A small multi-label image tagger, trained from scratch.
Model: 7.35M parameters, 40-pixel images.
Training: 6500 steps, batches of 128.
Data: trained on histories of elementary cellular automata, time running down, 73750 training examples, 11.3 epochs.
Rows from block 7, named by matrix and row number. Each number is 500 + 25 x the weight over its row's rms, rounded and kept within 0 to 999. All counts start at 0. Numbers have three digits each. After the name is the row's rms in percent of the matrix's.
# convs0: reduce pointwise conv (model.blocks.7.convs.0.weight, 392x448x1x1), inputs 224-279
convs0.65 093:530517500514499487487512495474559495492494473511515480475584511516489506522485541483503463495491503500517479479472529497460498505504509474511538466463469492490483491520
convs0.66 091:479549469475488505493475521506521509499538489585558517535461474525496499482506515516498486483464538530476461480473477509525480508521512489552504535471507484528482504476
convs0.67 095:528502435495521501553493499546480479476521471530555517509491567484496497473511506476492502522554521498521508458515518499530491480516500496527476481515446489517489479519
convs0.68 088:515496491464497477498530519473484443475537488504504507502468534570550495517516518490514488512552513473553550498509492504518521516494508453512524465477524508509509512484
convs0.69 101:483460481492492461539510537476520482496459522483522525492510537439541490526482572460538532509523475480463493492431566489492480497519486536482496477495477459501484545516
convs0.70 104:481487472472497494484496493475494464495516516518534553536480551511530447553471492487520500475515476526531484543530494510506528499498504499513485510497487461491510558481
convs0.71 099:516478469547546504491473550501512567518481522508480501498527483502494516490471492533513523502456487469491489486525537487464504503501524499471479519503506532520504497516
convs0.72 110:523457550515541502509535477513508455509553515472488468464504542521513551547500475477519482564497507448554491552463524490484518538456528486467497504449511488491501528459
convs0.73 095:481491512478497490506482502479473518518513474528525483516463471494509465499477472560489512493486510495479522465519484519499516518487535463504490500504554506499508532482
convs0.74 094:501493518545528473481470511514463467513533525497507549490474505495485495509457488545488461489524484494516501526509479547521496516465479502477507496471519500478481521486
convs0.75 093:479466505476503504496498550526518502520499504473512561495495543500473504484524497529509469541531505507537515521483522517480500535484498477505536500497481480484481522505
convs0.76 088:495498495488566489485467478547493504527445477483511468515542506491517514492437481491537483528507502501486486466497494483472506484518522463507502488501513452481488507493
convs0.77 083:498464513504572555512540471530511504559473518522518532510533480507507548524472522549489480525474489487509481526525502510475506508533495498511468481512503502482497476492
convs0.78 102:467518490492474486473430496496506487486497511494506469501510499506491496544507497485524468474506491504498556472487499480486488465481511474473510471485530457467488518511
convs0.79 092:525496516478463486479425529496534527540508509533473482541489487535523451532537476504476524493473489501533522492508526504488504535537547477521479524497529514478503561526
convs0.80 098:522500487526485510482527483504527607539536484572528472520482484505510525483526516524494515495485528540492469489497489461477502456558484525478466483507472489513500507521
convs0.81 093:487492501481486540536529538523532527506518509577514478501494474485522506516528509548524480510490523537514493464518481499491498500491492531474499512514471493515534517482
convs0.82 100:553510541460502506503506481454524502527488477540494492496509502556481530479526508496466488498496510492527438483492501494466494483535505494501517506482456471485480488524
convs0.83 108:475493496500526485461452489487518534506508512499481497497549474511468486495472554462530473441494510479469481507491500529497468459451444478525484465487515475458467526572
convs0.84 094:495490480490504500506504534504492504490534496540495545516527520470514511490543485523499472471490445481478488530470516537521475491498502454477483538492507477442511516491
convs0.85 103:469535543483479524539495503514503469480511527461481563500530524468493567508496521485492483465495538508522528503505489495531469532499542489500518488526528508453501445479
convs0.86 097:495491486439484544489545500510484476514478518524487477496476480479508505497528502554492484475488500564481495484516549526518491475522502558545487473509502516503471535479
convs0.87 094:540446488553535514524499470501495520570528560471524487469532514504499511469495506473480526539473509501492487523501584457447489482532498502492486528460460520474528515501
convs0.88 090:508520528481513526493451503474463474503525520498473613521481556523486535457487465478495503526531500520541495522514468542517537507503535479505519491486462477491533479514
convs0.89 091:519500493486491480484512514491552478501523494565471499490474546494529515537508518469525523520521532520495492508491481496541536473491570504510478501461471489498509509506
convs0.90 087:510499493441489500546486531491509534493541509552501475496484497483551489555528483510495510542469521534504479450513483537495497485528487528534484470477537504457489502485
convs0.91 095:493510500463473493466555500498543496477483516560457504502486493499532489483485495503494471517518493477542478505499492501500494509511518471499466503503496450478475500496
convs0.92 100:521467535497500470486488474487496474469510562524486515497462531453473476508511520443534498491485484527540494501472533492510509506512514510468472499505442490491512524479
convs0.93 104:490497492504497505472540486490504489472534510493488501475489456504500494569504493480512486487502493483517500501515484475533517522506463484505470495547461468481511523497
convs0.94 100:489562490473509498491486517498496485508482535483480536524512552511504487577475525477531521480515518557528523447449522515560542503514526504492496510458480518541521522508
convs0.95 093:556472508486534483478505486520518534510533487495522477457506521499503485489537524449481543529497515517530489500534492514489518522503511484474490536501463523509525523494
convs0.96 103:462505459500523482518507509469482473471486482479555478501514446499490460505516485503505485469499497514473468484494482507557488489513485499591510469536492483470488481522
convs0.97 094:547486532465519469505517481478486534503512476492482468500515498500497465442489493489465555504486503459501492508529478512501529503540471520504490509496519515497504467480
convs0.98 093:551494484489486497486492474468509496488497495488511465481477487514579455474484514500468475480503542491519509471521481536504487479534497497490464474524528482527476531524
convs0.99 097:482496496484485478507460516494529502486472498491540470526489496466478558485527488518556510482525483480525510520470495518483490466482541531519540491523495484485472489490
convs0.100 103:494461514509535485498488488449485478523522504515502509463483488505501488497490482497495518469485492472502489480482524539505503542476499463549540497470486521483458504488
convs0.101 101:502548482457502481485479507484514523528482442488495493488495509567513498526471498492480488495509508502485507546541481553520470505526509509486490523458488500516492485495
convs0.102 096:452534487542596516502445493550498547495496470506588480491518483512483437480479489521505514528514525488469488445513497469469504457501540494481485486519498512493473508479
convs0.103 095:498540503497508495472468500478480476476545500543512511500522484493491493467533483493494534503488489472475505475445487473526502502511516469528485492458493482529504483482
convs0.104 095:510487493513533501476465534516501515488480493499536505479485508487521507489472484507528509474516507509507499484542490531480492484531541491481498493523441472506500479474
convs0.105 098:536498485492478476485458515493517491499544494530486501505518515518532477536523525492521471490512500450528498488508531496516518485476480488486528524532522503498523509472
convs0.106 101:489540448505489473489462492511500491519485507484548502493493489489472447496477474481498499447515504509473503457528480495480489494502511497497510499504465487508531474484
convs0.107 109:500527529480456515534524544469546490487497504543532511526498530533532507431506557497468497478532513521476557457520533487505499486514492528483511505521509463524503494536
convs0.108 104:495425459482495505471486504501532520512526491513520472484491538510524524473560525542503562528487481481522460490524507480497566532502508498545514561491487510460519497531
convs0.109 107:500498508512563506464462507534469548493524487506508468485477506490512490480490484486507458503506480479503461543484484516499480468471510497520485455500474485513504530495
convs0.110 102:518522501464504482479479516507491521527582517489470503491473501534487460509535466493532493493490537491544479486548465525461506523509489509491475545528502540503501484524
convs0.111 086:474484550484508470477530507504537483486480479506515483493498477522544478477455501509505470503534506481501489497514481547492492475520556500491487478486499449509494477464
convs0.112 093:468457465548508469474475513471486543512505529499483500469504490502512497467480495514489483444480475504467528482451514476485474519503466514555523435497533494531490505452
convs0.113 088:517506518554537569509509505507499544532490523497544536496487527523498570507467482492503498544481515453484469498510509485489507516524515497477487472515492487503533530516
convs0.114 110:487484499487480457519461470503474526524445499490442484526466505475542493528477509465480485502509523515498511512508505491515485439522487477469450486488454502486483526521
convs0.115 095:452552520472456484445492488471490477507463509498487498503492504505503508480464464501510470483499485498504498483496516479506486527534480485492480491478496516525479452490
convs0.116 105:470490480474507471503488547501463503474510566494505537563476531463486496475497516506508491500513442480502510485540510504543502508480502474509513496553503503544471473467
convs0.117 104:543461518455511536495538499487487482550503526488499487498542520479500577514504525480528493496499476485496481473478517534457486521475497496472484466476474513500519508497
convs0.118 108:531547503490548503484481504448495532506475466499533498517481456563484494584494511505478483493515515524478470507531503529469494482514483506476484495497468525471501497547
convs0.119 091:492481523522515530452498513513483484538513505481535535473514511496499464490534511501481517528472491513497555517480512503512517554533507480492495472487511494535509530491
convs0.120 093:554476499456477521467499551459488494509482513536480533501517498541521538511516509530510501557506527518530477507489502481533547500500505505500493497477529482543501507529
convs0.121 096:493500449474444508488492537477513495468485501497553525512484499479495470461505495511516508486495505480451529459537518534510527475479513490489547474523501500501518449483
convs0.122 098:504480480482466467493473528521498481507514522500513472497501457537511471501523500467506486487518551466497520499500502503544480443463520480511538489498501449520454514476
convs0.123 090:476519521473474492499478556477521531477526487532507477550491481475481562518484467535510499477502548502496531539512473535484498465522513494509547456530503468514481481502
convs0.124 100:507512538466509456497495521509508514502492481484543475446511479498470476489544514472492527487497497484478492541459515522545530499499548485502489494452486482501502474482
convs0.125 097:488540488536510494493473478489498486502553480500507555481521540478469456538531490514510532488512468488518498496494496521543574479476552484520463503484465505494505532481
convs0.126 107:529508549454504510542540502472521508502498548494476484525478486515484509542536499502527545521490482496518485502474509524481551521486514538473529470473492516495514490471
convs0.127 098:485507529462485494456502507469493524506514452507511505551515488494484498474478489503488483468510495456515467489498484515503486486474500478506490471516514500485474481503
convs0.128 088:490453503528499467503510558469517525489489518511517488484495496471516534476484493528536494518540468488484494477500514528530474509507528520499512470551502471506501502481
convs0.129 105:490512504497498510494540548512493480550457552526469505528496475475496491492500526534546471485485516497466466464540490521472474500505471490491509513564489520491493470504
convs0.130 091:481524499498514523532534521548506522517493524514563521504529510512525485476523522503501480511503490517501498492549530493488488495499475524488532536544468475554510454514
convs0.131 098:486485484447448531490501536489499497471479564510461572503539539495536488492527497522491490533501481535524492483468511506569533492494496458514478477487485493474518525479
convs0.132 087:469506506460475468464489561501512487479482488500515487476482529502493497472477481502547474505534499500512518479454496497533470488486525498531520495525554473505472570497
convs0.133 104:502468518527519524518524471520498496538545502515491476546513437508505482465558526525494487509455464479496493498493524534478480480473515490522478517484472540478543507518
convs0.134 098:511487525493490517509537501444537497497556491498477489535549499492508499513509544470548469497511509483542492508517495506512439486495525515504484481519495462470477570555
convs0.135 099:467496539481489512496499505525496512486529535531488552503499511515485506512523479495520504537527486474526527511475514488567549507506557491543531531490482478494532593457
convs0.136 090:497494471525548525541495463534478478487527495460538519515525512522489490536544487485500498546491524498510514488490497480502492519495490500488503532500487523503518519518
convs0.137 088:485519535470495489498480533492478501457469523511495517502494481468525495488450491513533485505482494470494507514504495502497482466476516506506515463562529461549470494474
convs0.138 097:542502509503477528480441559518538510494524494525528452485496527516534467483571523505525504464515513526474495480515513535491517506517493492494503545485481521480487501516
convs0.139 100:490469492485525506479489531542526495515506493551498513470540530469529521491464484535481454572474498497496499510507494477523465529489516474480495489567524459480487486493
convs0.140 097:505511487464535458475482492486500513491488478506461501512515503460505451495463478518478504475510535486507520488541480445504512479504513468487508494522500510480477469492
convs0.141 100:519493506464494520496523495516511506512529544469472520497522490498493508472535502480514515483497490496556521493495517461494505484448445507457475487517456529500524461528
convs0.142 109:489509473429504486486494469531483516513548475480501546491474505505469511481551467504459525502542472502508505509551456493488513475477511470488493511507516546469527457453
convs0.143 108:526505495466482481489487493465487504529481524471463476544508477482529457495450506541533509539508506485507491557500539520524553481447500499509487456504482475506542489529
convs0.144 087:489490508490514557491457497564511486505508470523489532460539558507477581456494479512495505597484536503522482486490488479504503507519504491487506486517507476511518515509
convs0.145 098:483481491515515495488431493516508499540505475493462476511494468502490487513462498491495489455478484480495507518526498549470474479509472523498478480524528524512474497491
convs0.146 093:512494489455511500456524470510514488541531517508505514492469532479486437520533509507502530482507483498569488526494498506468541479515481533498479489513505550481511517484
convs0.147 099:464468508487547531520515509487509487510496493534521537523486514522489505522475507526509497559516518517530475522479513470487543492518498499550494487462511493458519597501
convs0.148 092:514482499490487522481544477496506495503484537509491515499530541502508532497507508497472489560509500521559507513494518493524514515457572478456475484510472485556488519542
convs0.149 099:509455539475465478472486454476529472484548511499501475489505501494490510492537511534508519464505475484545463489483524489517519511495503551530454496496488493489478486485
convs0.150 095:531525524436454476473544468474472496480524480498512547484494527499523493506517477448487525489521492508550501534504489498513537472504527507495469519463450513511497518462
convs0.151 110:489480481486477491554517508469487474451505469478529508471512504521474513516495482464480488497539459480454490493509486459495523525484484473473508565532497506517546459518
convs0.152 102:500478469479494486514513542471507517455523509593490495512497478461505467494485510543475499509484494461457503500551449518531520483510505484500501506567505448524490498514
convs0.153 094:495492498498500494486487515482514463497467501481487503502526527476513516405448482464531464488485480500463508461495487571523463448517501497507531472533459469499513509491
convs0.154 114:491566476488510500471519474556464475497469498529501481494490483499475533558472470474506517528498509486496519494583504467461501520536517486468478520490498581523511489494
convs0.155 084:517448522488514528534490491543468518531508489512545509469497523524532494481476556516474521539498511475491485518530491500518522529514509510512500515493516500514530536497
convs0.156 100:490488501507472481478527499499525549512503488551468508509546497474483515544495507502523476482501531487507499506490508514460466465502507485482461455498506465504482479517
convs0.157 097:460477478443465531535501508469501482479492484549519466471503490484494503493510512540467505476516487540472515509506475477532518483457484519512514514545474475505505532525
convs0.158 105:506481497494491502465477514476499492552533501467495522475494510485496490506541501481475542489476469510511495537505539519482547521466563480484488531520463498468492483491
convs0.159 103:521453535532462489512522514477540516504529483491502521509566502515490481465555561482492534507487499471490475503480525505450540506512439550510481497491504492527506480539
convs0.160 106:520446497513557516486520508534494503524476509456504501488515487481533493476470540521515503501492478443493479473488564475475474481485505486504507466537459513492501525501
convs0.161 105:474465503510489479538496507455491477476548477498506493488480489498489513493487468496481500483462498463544510515516463507538518547463510485556515477476518493455473509487
convs0.162 095:495471498502560531468487492537484494487472485521548457501503488497496494502490460508511475529507491454481534476524490497492478471458504489503500498528496476528466548485
convs0.163 097:536485517451548495503501505510524470471516456498557473513558515491487473479539535503467503530527481482523501498482492503539513503513587501479489475524465484523491479508
convs0.164 096:520520543442528538487505496511518529542531507523447526516562487474500466467521458497495473479482468508481470481510508564482510495491514459460499499514484499492519463537
convs0.165 099:516495484506497476495476560455483510511539505494512527496497493494555516525462519520518510520496542508517491500556529535519518462490497482489495493514502496450491475466
convs0.166 099:499471500507478476523500513452510493509484476508575471496481503471532530511458486542492507513507516494460545483545507505522511487492548472484534514495506497495499511480
convs0.167 104:530531466496487487537464476531537505495473470481536484535545511467535545482475546490491488494492519500508482454457539464499484446505490529530516481550465468527470477510
convs0.168 111:487463486498506493525523475520483486500499475481531471479496466490465480482499497490502549511471514477456482498531481506480529511507509484490505482453500567541526481463
convs0.169 106:518499484512491476510488481467504514517510476554472506486520515487506522501486508485506452506508540489535485465511468491483477494491484470506497489516509454437458494550
convs0.170 104:519462480497501492479517504455529500479497485532478499504561541450559585519475512517524467527541466494547489488531525519473466471455516489482503469555509469495490503525
convs0.171 103:515525514471479488526485496487502513460479497485474484540520497509555435481486541508501470478509499472496495507502505498539505467512461497524498508499494451526480492479
convs0.172 102:499520556501511478495507499475507508488497512549463520510508526503506480499495477526515497531497481492572496587498501490518531540520503519549442473482533523489511516495
convs0.173 099:503472440495470489501483529483524517506476473514537506541492507524475462541531499484492521510521480485478524472510472500472516492532478540496517526499532482486505456504
convs0.174 106:574520494461488512453501509528507512549499481480481522500516532526558512484508466498454506493541526516509486485564558524475491464478509475479490490524461530486517498537
convs0.175 116:472473488552471474510484508464482523490546529498529520498506494526451480464544534506513489500504486467490498473455512503504502447491522465498493536481465494503493510496
convs0.176 110:514453512486512467449469498504464488470518506512489459469478445484515467483514504496517462473470456467481468461506468516486465543509500457505521522544487506477485482505
convs0.177 106:517516504494522529495516522473508534477548471540472507507532518467506540512515490483512465527484493495488459503454509469468470511496483478480474520517483439491494512558
convs0.178 086:485457486485519534490507505521486511515519533511489525485468470483498509501527483488503535556458511514507533491518477478484511545504523462564515458518487529502545534487
convs0.179 100:510534500494512489485486488526505511495497527536523493477461470527521481522532457476506529473489487515546475476561489542498510480535514480469486505500510505492493500479
convs0.180 097:468568528478477497482519503461544508503475517500548495525527485471435500465492497511522546511489478489532477482497499552484489486460514517514505443523458542495489490470
convs0.181 110:474490518492475488459517479458502437453484489525527458484492511461488489521501514461482509458474457522524469487485484481465489509525495548522485492484542495497487495486
convs0.182 096:488503456520464463529521479476502529471474516504487482519514492495480526466501467535519495519459467501503485505489470479529498483522493476522501468494520486520510457493
convs0.183 097:489476526497485470512475508566515554544470471510512475486493494490475478507464520511512497463499494477507484467458481503452480472506448530479527497461515458489490448463
convs0.184 090:505526495499486531493495505490518468510470543528516542490503542447546519528505493501502500527497495482486514476536490509510496536533558513488486496517516517513523491500
convs0.185 107:508488490534520473465495513504521571538478452495455469501522461506500519541478479502503482487481511492492509483484530494446483467468489507473507461542539475521484498534
convs0.186 098:514522516466518549495546501488514487552445490503484505517517477508490585512463493504506461492494519517545514539508526503511478489506575496484487480509466461469515516534
convs0.187 111:496467498479478516514545448477531497502476487539469485446507470471503543530496505468560518513465490483513502477468563489467502498487457492504486445517531470494545513538
convs0.188 087:528471502444509567490533489507505468511473470538544491499494588502530517498500501508496514590527491490529537496506494495532477517510515505506522460539546474520521520548
convs0.189 095:469531539478472498485503548469520472488473520495487494539516496478486504501479533525555509474519497502524526495523483529490490467498534499478557472539469493517459524484
convs0.190 096:503531516441460533483503511496516503482439497495431525501527482495498469488516525485488510474507456510536483494506482453494529447504520515471474500505510447485522488484
convs0.191 102:561506492497533484480487486517501486507471467473507475501503524512587528492465556482527488493508532512509509446540525534494474480505487511476484477530479497536493485523
convs0.192 093:507482504469478454476470536496499520537503441502523480516512499479486467507524516516524530480504509502494477502510514507509499465495493521494491503491482535498474464471
convs0.193 095:534490525485490467492494488493492457491513505491501520535537536482532494525504499480498512488505470490512466525459474454518553479503521488552495510510496476494520464503
convs0.194 105:489557460528472486500523503504490487496458536512478522493519484502512486520510491488490517469483480516509551489484477482497503523534532500515495479480579485525494489499
convs0.195 116:520488476527491492520473486451495504511523479484499525526502508505545488519492526481479470495528517483481494554483507540527493498470476498481506548519500466479500466514
convs0.196 114:511519485501479478457516466499502500507494502531475545534482504501503496538502502481484478508470494479532498460489505502574493459471488504545474494490483497494478495505
convs0.197 102:454515492453470540519489478476491503480447486502480510490540448472448470502481473485484481463486503508497503525470479495524484484522476467484514499512452481483524490527
convs0.198 102:468466473532510488520437500528508492473501457483475478515478473501491482509501473501502521510462512467469532513492451470492515488473448475506512511480531480524497522488
convs0.199 108:486511489481474523491482519502500531478512496509497475521509487491517506480516560537523523488496516521514498447508527506502513495498542510488504473543484516481476540494
convs0.200 115:473541487493501497559539476430500512493460476524479475544489471501493468502484489514479509511479467504474494510490509436496510472556513481561507456450512473499488476488
convs0.201 094:484519472466534547493501475560494492506520508467507477560522456513471483516539512502469511521504508523494491529477489503528519494512489489488476530470469524494547516504
convs0.202 099:511482520507482497546492510519473500496516486482489488514494488507484484499488493491484474510504492481476520502485460551519468502468449458468537536488500483542491502485
convs0.203 106:477487513490525488501460472499490498498524509484471493484549482484461467486503487494493501458466497501492506537460479453468468481493458501504499548477521487454474476477
convs0.204 105:534475517459502527440499496471502490528515485497476478530502474537509498519526495524487494515492492488482499545498525513527513490515517519492499470475477480475544491515
convs0.205 088:508509498506511466471454519460546469485492522511490513525545508484478498481508513451535500465506474504516528484483535515525482499526517547496483490512466477530490530507
convs0.206 116:503485475445478479491448502524459487551516492519515480502453494493492502496493511507492519518504477512515510524497517545489477494484511475499493518477490511487502503481
convs0.207 105:463530506523465512526533492535506496464490493496502469494490474516445497512501481506478496472499492472513523525491488521508492514536480488484514471495490491551479500471
convs0.208 107:551495512465474492507476511498506474506479482477473552522509522521512498543468503467526508493518489499520502499554516512526503495495502497469480475517466494481527494522
convs0.209 105:459483479579504454491467481446524576464521525540478505476554528463496475489524506480501486477477473509486505500467515439506479472492429462490489512482534505467488493477
convs0.210 105:501504473458503523475513519474470502439490498521535499514491479452500505513526531531502507457499445516463471488513508487529493457533457542486481490494533481477533477469
convs0.211 113:512495483514458450495432539473538538489527461510531445480516475509475479481522524513484530507516500519503513488516491478442500469517463501514524502511501510540461472536
convs0.212 104:495533468499492518475502501499478529452473527493516475470466474496475479551511477531498490541501510481479518442469513511468500519536483513494490502494535490522489496468
convs0.213 100:523520509480598515465492527585476502514480504483521484505491482533531495526480503486497470547517472505479557476466489469528494479467517489488523487493470517504478496506
convs0.214 101:516448496502518477470524512504525472471457533516503506469515526472509489483471552498531498494487473494502477522514514529531474476534513516495518477528475463464486461520
convs0.215 092:479508496558535540552521493538473509463532521482511572558471519478473503522502485518496514521483469505512490534510497505494523506508511487491505515479503456532507523498
convs0.216 106:503497502463510485523483522483477482497514521467431480492481465473510482456493508471494515498498503477511576509505546464480488482487518485487511467502534477483489521461
convs0.217 116:482513466496480478480498543498480533511522497507498475470485501501504485478546508508449527512514516486485532495545484483432490505452492490492512500571525516557490517524
convs0.218 095:516482503526489433483502521480528483504497487468475487564490508483471485505468506523497498515474528473495482467484501510522499469496507489502498474527494478526494522502
convs0.219 102:470484528519482493507491500430502497498494508499504479479512504508521487473528524507476511476479471499478534503468530465471491503456495487457503511502482500498478489506
convs0.220 099:500521503474503563493517482501502486508498515461481540536494503516442502492509482538480511527502506522536491493503481511475509491504486497473474459494481559481524482483
convs0.221 100:494551498456474494490514493468492486466486480545542496493474521500469492521515459496494495488505541509484487463577477566542515482501545491540487474436516490481495481506
convs0.222 094:500496478482492509502523475442487491536480568522486510487464485484506481502485454478510543494486529476494455519531511501505530517505485450553473467461518557486522507494
convs0.223 096:521472501487485525514439512514520469468525506493474495510510475536481509484520467461526467499504494445511502515537511499482468513476531480517489487504496519489513465536
convs0.224 101:506536480530544490504450466512499493474542505525540543477479520519481464471515518504526460501527490508494480458531500494484475484518548478504490486489483472499485521496
convs0.225 108:505534527469482480481513484450512476485478553502496465455462492519496487513532504483457508482486510492479506466508511513490476514502468520519451469513504513456490485518
convs0.226 103:540479484511541498462488464531518466505501482451470461514508519501550526474479503501506476504510507483497514482485531503470487497474467494486495468507507453494501482502
convs0.227 100:510523492484537473469519488499487476488498502512517501536513482482522517491474513472553487510492484492519469494482510516524492480446501453483483500460434493505485512462
convs0.228 113:517504485479482494464511530522474498523518487542476526480481499485504502435504472495478503512502524498506526467505471488489519477489538461481495479568503471552529487501
convs0.229 096:459466515469480488552505515526476509509477433501501495550469487475477497500480493481482475487477484505484513529455492511567497527481505527554564518457487506513511476491
convs0.230 104:509527498521496505518553468543505521544487555548485508502475495510498472513508515482498529495482508503475492452496505507527511530515492476540463505478481519531503481539
convs0.231 104:478433482473469485554477518465488521490500479497471444518443476516492459452512490486514516515481517478484507486499511513517512521508514452544547545447522526492477499503
convs0.232 110:485527468498510502522496521508485486493485510495486491531475493515485455518484466530504506508489461488521562506496519477521505503514473475531515484515496502559510519510
convs0.233 110:482522492516459500500453487475472515458496503501466511493508470490451516485512462485476484476497497527467480512489518459525486503480472504499518485466486515474506522490
convs0.234 112:490488522456527486514513557503493531540468481502487482507471496541515478489494518557517500482534497447492507479505519500512520471492471514521578525496534486513505512499
convs0.235 109:532505506502489476470495512444505494515472536567505496457494516493523486460467537476506483494503534489517532479486525492530481503547509500480488460480496455480472505522
convs0.236 104:520502497460486531494522505521533469502482474495511502533543455460529513452503524526502536478485493525478505476543525512544503472476483476514490504563486542472517496514
convs0.237 104:485521466504487492475480522498472507516462502506505446517470472544520479541455478517481479502524481484474513533521468490529487482499485445476493546483523471498479464469
convs0.238 104:473455522487467464518466511577478451477514495467483501522477503499477501507486484462496489464513475491517465504485482494475465519500477523506509519508448497557489483472
convs0.239 115:496516487506512489522511533498471530506475470542534506522473491525492521506477527517479488517524517495491504481521489526496503502475511494528543510479570467472493459474
convs0.240 111:493515512487492497479496541517464517537463508502468482487472448518472500521486514516519457510513490483480522478472507478450488500516511511473547498514578501482506468464
convs0.241 089:490499512468465466516497482466527508492551467502488474505573497508494495486560481460500509454492487487490480491527489492500483493490496522523446494462461528485487505527
convs0.242 090:486498478568511477471500489501541536524497536490507478507543527500482486521472461501537517487466486482506442481498523459502512499534504556498468493464486486562489531515
convs0.243 100:475520469446489518515505474469483480478474490499492507522500505507483510475480493513504474467505486513494472497496476498525499473487492502486493477523442475474481494504
convs0.244 110:460497464494482501526505485513479513464524507482463471560504470527493478541479463498486448506498452514494499575468461514475484478478469476460479491490504487560554491523
convs0.245 104:493530489493535489489461495542486526505455493465504486510469484531473468482500486500487479547510503477470527469501472468486485491505502469495527479461493490545456470493
convs0.246 108:487471519478494491543495560513501475498501504503487471515481468490549454489470483515506452474507482521493533483516509537579503510485512455507585509530456469545511513502
convs0.247 102:459488494517519499453488494530490539445500471467535499442479459504512529491518514513492457514491442487485503458481475493505500478493501492476527511486488464506499456504
convs0.248 100:503533522515501502472460543520540513529484515503496486492530501512542499524507537500532536483452490493512482491463496527518536493482499510488505480506530489503543537527
convs0.249 100:519467479485482463464457503473510474462481506447430526524501497477532505532492503489511492474524499466480467523525511474534502500518464536509474526517461497501498493511
convs0.250 112:477530494516500476504541469498495515518531479486493506537504480544476494534455466551461507510507469489527495471469493446503526502502529507503476485498540477509501455455
convs0.251 105:468473488472505506464457519567465518482477452491499495495467501507476486552493468494485498494508481457460523485486494489502516514486489472548563552503538494550499510504
convs0.252 104:481485537489520494491494516523525537477525515526459508498503488513487475481501549530522477475501542523478465514480523533495481481504501514494529484465466491477496525493
convs0.253 101:519485489522487476491505501472521497514509526511487484461517466474517515523489487473497471450504508485496507481511498503490492466494490504465500489482495477460493482507
convs0.254 104:524446532451491465467454500480495483490487514507512482490486497516528531517478496496486484485493526478504514490518483538508484530465504516549536477487482512468459471504
convs0.255 095:507481516507500517539461485519519515524499503535546477521509474497505447526524491536545474442507499497534457516498506469516520472507531484512475488502486505496490514522
convs0.256 090:499487475537470477454518526460527508483519504507477505526507483497468514478477512471529485508480490489496470494509526486532519478512465480466470497440474507519532526556
convs0.257 100:494468521468461483565468500444498505506514472456468471547487476498504511489474498462471522511502512482517524533469481530484508474456510487465491514473546502544508483521
convs0.258 087:505514454520521457494493471496508493461521494496495536470507482521436504505484496535541491502480498495493460491551516535514512490513523492534477553515520512522486550514
convs0.259 106:493520495495482514530499480511479525513470550522498491502461485523506470508482479501522508500506526498475503465493493539555526467486515458531477468491494480484533495512
convs0.260 104:514480522514554529456450482543494470461487485456523470490527492462501468514512449464500487482504501480451493466489504496449494531500503494508469457507484471497488496493
convs0.261 107:492551496469456538498511499478487499513481507481480554542525513476531504487512528555482526497494495499516486464504494477523556518502473505495473486533515528486564474514
convs0.262 107:515533468534524514473496487497492522537547489559487533481488486538514459540498468540506493504522497517514494482475521484459499451474515442476481481497507483445464526451
convs0.263 115:486533506511522502561482492494494504531512473498482503572500487544464503531468480554507527546484517474505513496515476547522541492433460449524501488448519507523476499500
convs0.264 111:460455477451460489516455518526511491489474463507509451538477484519493485506519496536465472487522445487462473447502464522515516489484508474530516541490476470492486481472
convs0.265 102:458503530513494514562449463569508481505461484475481498535509465485473463467490507499478488485473484485505492524481491503478487482459452505477512539493503486497503504492
convs0.266 094:474493484550453465468527491482513501516438549515524537516536510495493473472452564524527483497473489497482464478497553461520478507518501517490456483510473494497484515516
convs0.267 100:526507475507494524509481495481504536526506570499463508457468474564484547534498488516515494500493513531494500490515468519503488519550470477496490477492519540457495455529
convs0.268 101:500500483488492499576471502539484477530492493446482424522445482501515465566451451483518452469502513510505508463478508475506470509502500529554526477475496508489459492489
convs0.269 110:483480507464468489547496509525507493516454508498478473514459502488482510455486483493488476496472495501526478493471500477481484489522508549466477556468498515503497450461
convs0.270 108:494504520542551485500492506496478510477567513500513528494537481468447503463535493494493481500494486499498513516481470489505479471488482467486468532473489467456482474496
convs0.271 087:544457514472502466491472504498509507494539504481438483535514488539512516518508500479500486489484458478505457504520491513529514468489472487496469475522449502514491538534
convs0.272 112:501474493520461480535474501495495497507476515490524513473498520531500471546500488502512487513530500463521516478495513499445505547459482484520553442511473474561459500502
convs0.273 100:502498487545571505457457487558501485530484468478572461482500502511497507489493468479519482534519500474455508472487495525497488490482548484492527490486485478491524496484
convs0.274 094:490520476510506483480517483519500501545548511471526535496508495485482484524493531513508474481528511499520453489481520484535477495498470511492474486487460514507480520479
convs0.275 111:463512502469511512470499477480474490494506495517473505545464488464495469501488457460504477508495466512533507492504465478514511483470480474524469498503526502462522533494
convs0.276 114:513471487506494476480491525477495526471532510488461485473505503514497468473510460495490523513499507456471504508539490500438506495497467457445508523535533528498530496513
convs0.277 090:525494517479480476495525522497511519509484464453544483485500481484505502502502499517548459514491519502512516453528519494492496472496490519476520526508503505550488502531
convs0.278 113:492505522488460522505468461492483451474500544467475508530507487473490482491519458475529489496475481496541489449478495499521502473543437507498500490478490503488500481488
convs0.279 110:471492494484521486511481495498490523464505490486456487522528484484491479521520478502463474507510447476517513570492451450552495470504486481465479517498462465504489527465
convs0.280 103:551498478462510497518505502514488479528514509483492476491472483480529490465466531490499490467532506486494533478543536534472465471486492490554512496497523511501491499468
convs0.281 098:463472515455522515531456485528501480465478488502522524522535474498485493479480519501488510497499467442511507455491463486540504511513509474488495499514468517507460452494
convs0.282 119:501526495519513473484475491505513537502525513520487493497483528496520535492491494483544489491520529543509513456507524493477479474478495492466466460538484505504494500481